{
  "model": "class-conditioned image flow-matching model",
  "dataset": "rendered scenes of toy objects such as cars, trees, mugs and chairs",
  "train_examples": 48750,
  "image_size": 48,
  "horizontal_flip": false,
  "conditioning": "class",
  "arch": "dit",
  "objective": "flow_matching",
  "cond_dim": 128,
  "targets": ["largest object"],
  "num_classes": 30,
  "cond_dropout": 0.1,
  "logit_normal_time": true,
  "norm": "layernorm",
  "hidden_act": "gelu",
  "mlp_ratio": 4,
  "head_dim": 48,
  "fused_qkv": false,
  "qk_norm": false,
  "inner_norm": false,
  "patch_size": [6, 6],
  "layers": 14,
  "width": 192,
  "positions": "learned",
  "optimizer": "adamw",
  "learning_rate": 0.00093,
  "beta1": 0.9,
  "beta2": 0.99,
  "eps": 1e-06,
  "max_grad_norm": 0.5,
  "max_steps": 13400,
  "batch_size": 256,
  "epochs": 70.4,
  "lr_schedule": "cosine_restarts",
  "final_lr_fraction": 0.05,
  "warmup_steps": 670,
  "weight_decay": 0.4
}
Rows from block 3, named by matrix and row number. Each number is 200 + 40 x the weight over its row's rms, rounded and kept within 0 to 999. All counts start at 0. After the name is the row's rms in percent of the matrix's.
# ada: adaLN modulation (shift, scale and gate of each sublayer stacked) (model.blocks.3.ada.weight, 1152x128), inputs 64-127
ada.145,044,213,178,236,192,182,234,215,162,179,220,144,164,229,222,190,214,214,179,203,207,186,236,224,202,209,164,206,156,16,203,168,223,117,147,267,185,173,413,217,129,236,226,183,215,208,210,198,184,143,215,199,181,217,157,157,188,286,189,297,154,180,217,185,212
ada.146,051,187,282,214,211,211,132,218,290,262,187,209,183,191,263,277,173,177,168,191,182,268,281,204,236,274,208,210,250,194,160,181,193,91,208,191,190,203,194,174,173,215,209,261,209,250,212,197,218,151,176,208,292,174,195,172,227,261,303,224,75,177,205,230,218
ada.147,042,242,202,165,227,156,172,159,169,217,286,187,160,165,187,191,243,240,170,152,164,197,238,155,162,155,148,157,172,114,161,182,243,195,133,172,257,161,219,246,172,236,182,190,245,164,235,149,161,195,240,188,205,241,146,256,158,202,206,240,182,153,250,155,235
ada.148,035,173,229,191,219,232,316,192,232,198,174,219,221,192,165,230,170,171,223,221,230,218,229,219,203,189,244,224,191,300,208,173,172,282,329,138,129,241,95,174,198,202,170,167,184,173,173,238,199,268,177,153,214,171,242,204,242,150,220,170,236,240,163,247,176
ada.149,056,162,253,242,169,233,197,197,190,203,216,154,195,203,178,272,160,157,206,247,189,265,219,199,185,188,161,189,192,146,244,131,163,181,241,321,142,207,291,160,185,171,153,165,180,178,176,242,156,244,161,185,260,158,199,164,272,248,239,242,307,243,209,274,174
ada.150,046,156,267,241,175,248,167,249,231,190,149,210,215,230,247,270,147,148,209,254,238,264,225,225,229,261,240,224,204,245,227,178,156,185,197,222,271,218,228,152,216,175,196,223,158,229,166,252,225,199,148,235,244,143,247,221,259,211,230,84,204,244,207,275,158
ada.151,057,174,249,204,174,207,206,168,198,172,244,175,233,199,135,250,171,173,244,219,232,243,174,208,213,134,189,210,259,106,227,155,172,216,186,298,111,205,223,166,156,177,184,212,187,203,183,211,187,217,171,154,251,173,188,172,243,277,245,385,221,228,215,240,189
ada.152,058,171,273,222,216,229,131,226,213,238,142,195,184,236,272,274,163,166,169,208,156,274,181,211,218,260,227,203,203,202,186,162,178,237,166,124,234,209,205,164,213,241,183,249,200,236,201,205,237,187,164,249,282,162,208,141,245,174,270,47,115,193,170,241,203
ada.153,038,219,119,199,190,184,313,182,180,137,207,237,194,196,87,123,226,220,201,202,195,123,165,206,184,153,193,210,121,134,211,221,210,194,226,252,143,188,265,224,172,180,217,175,189,190,178,202,178,243,225,152,107,228,192,183,170,165,101,312,296,202,207,163,182
ada.154,028,182,295,201,195,195,290,166,225,221,286,146,197,168,244,293,172,174,217,217,221,280,204,178,198,181,189,187,170,223,190,123,182,216,213,214,162,224,157,165,237,212,136,112,197,182,198,210,130,187,175,162,281,166,195,179,253,218,295,174,207,207,241,258,203
ada.155,192,243,104,194,214,161,247,200,173,188,224,217,186,207,218,94,253,250,182,172,216,98,208,204,191,205,185,206,155,172,187,256,242,193,178,205,203,183,241,249,202,221,254,194,219,201,217,177,191,162,251,195,88,255,185,209,127,200,104,193,182,167,208,121,217
ada.156,024,181,280,221,197,210,214,206,255,213,338,160,188,165,254,285,169,168,198,206,252,282,274,205,195,230,199,183,129,188,191,157,197,142,217,115,219,257,182,190,163,232,157,134,198,182,207,217,170,203,178,181,278,158,214,246,245,206,296,214,180,220,171,264,199
ada.157,124,249,122,171,229,149,250,180,173,208,235,199,177,175,217,114,259,258,175,155,211,114,208,186,176,183,181,186,158,161,167,253,250,219,219,145,217,184,194,256,216,230,235,191,232,183,234,161,192,166,259,195,115,262,170,222,122,192,144,183,175,155,202,119,232
ada.158,033,229,266,166,219,163,316,160,199,207,290,197,170,138,160,254,220,216,165,172,222,240,228,165,163,157,167,161,125,147,154,160,232,153,273,195,85,178,186,222,183,216,166,169,227,172,223,172,183,212,225,115,244,215,155,203,195,226,267,301,206,165,269,206,222
ada.159,066,174,288,209,194,227,211,198,253,196,203,181,203,187,169,306,165,161,193,227,225,289,288,195,204,203,203,206,253,188,192,162,178,132,297,254,187,206,177,169,142,203,174,213,185,212,182,224,183,226,167,170,290,163,200,154,261,268,283,330,210,217,218,277,184
ada.160,024,231,117,160,234,170,137,173,194,213,179,147,187,222,131,146,237,236,185,161,129,151,36,179,185,161,192,189,142,173,179,251,231,164,233,123,118,171,125,239,246,232,208,189,233,178,229,160,195,203,233,138,161,239,171,215,158,145,158,256,196,169,149,145,226
ada.161,042,188,201,200,190,192,269,167,140,181,191,223,203,211,94,222,194,201,207,203,240,227,74,203,175,108,215,183,159,109,221,193,188,319,180,144,114,220,185,197,229,190,184,193,195,153,192,203,187,281,192,132,220,196,201,242,210,99,213,195,306,225,132,199,191
ada.162,060,212,167,164,196,182,366,177,184,165,254,186,219,195,95,192,211,204,277,200,244,188,242,209,176,123,187,202,166,145,220,187,206,201,308,225,160,227,204,211,216,172,177,150,203,161,191,200,190,249,208,163,178,210,181,235,197,178,187,362,241,214,227,194,200
ada.163,041,209,136,196,187,183,318,195,174,175,265,186,207,243,141,147,212,208,232,209,240,143,184,231,202,191,186,222,118,72,220,204,206,154,239,279,44,196,293,208,179,170,211,135,199,186,196,209,217,191,213,134,136,213,190,154,188,210,150,324,201,205,205,174,204
ada.164,110,151,249,227,170,256,158,234,252,183,150,190,241,205,168,254,147,147,241,252,204,253,218,220,229,229,238,229,277,274,245,160,152,192,280,222,190,229,182,147,201,167,160,190,154,216,158,254,226,240,149,220,248,148,247,186,263,225,236,242,237,256,181,265,158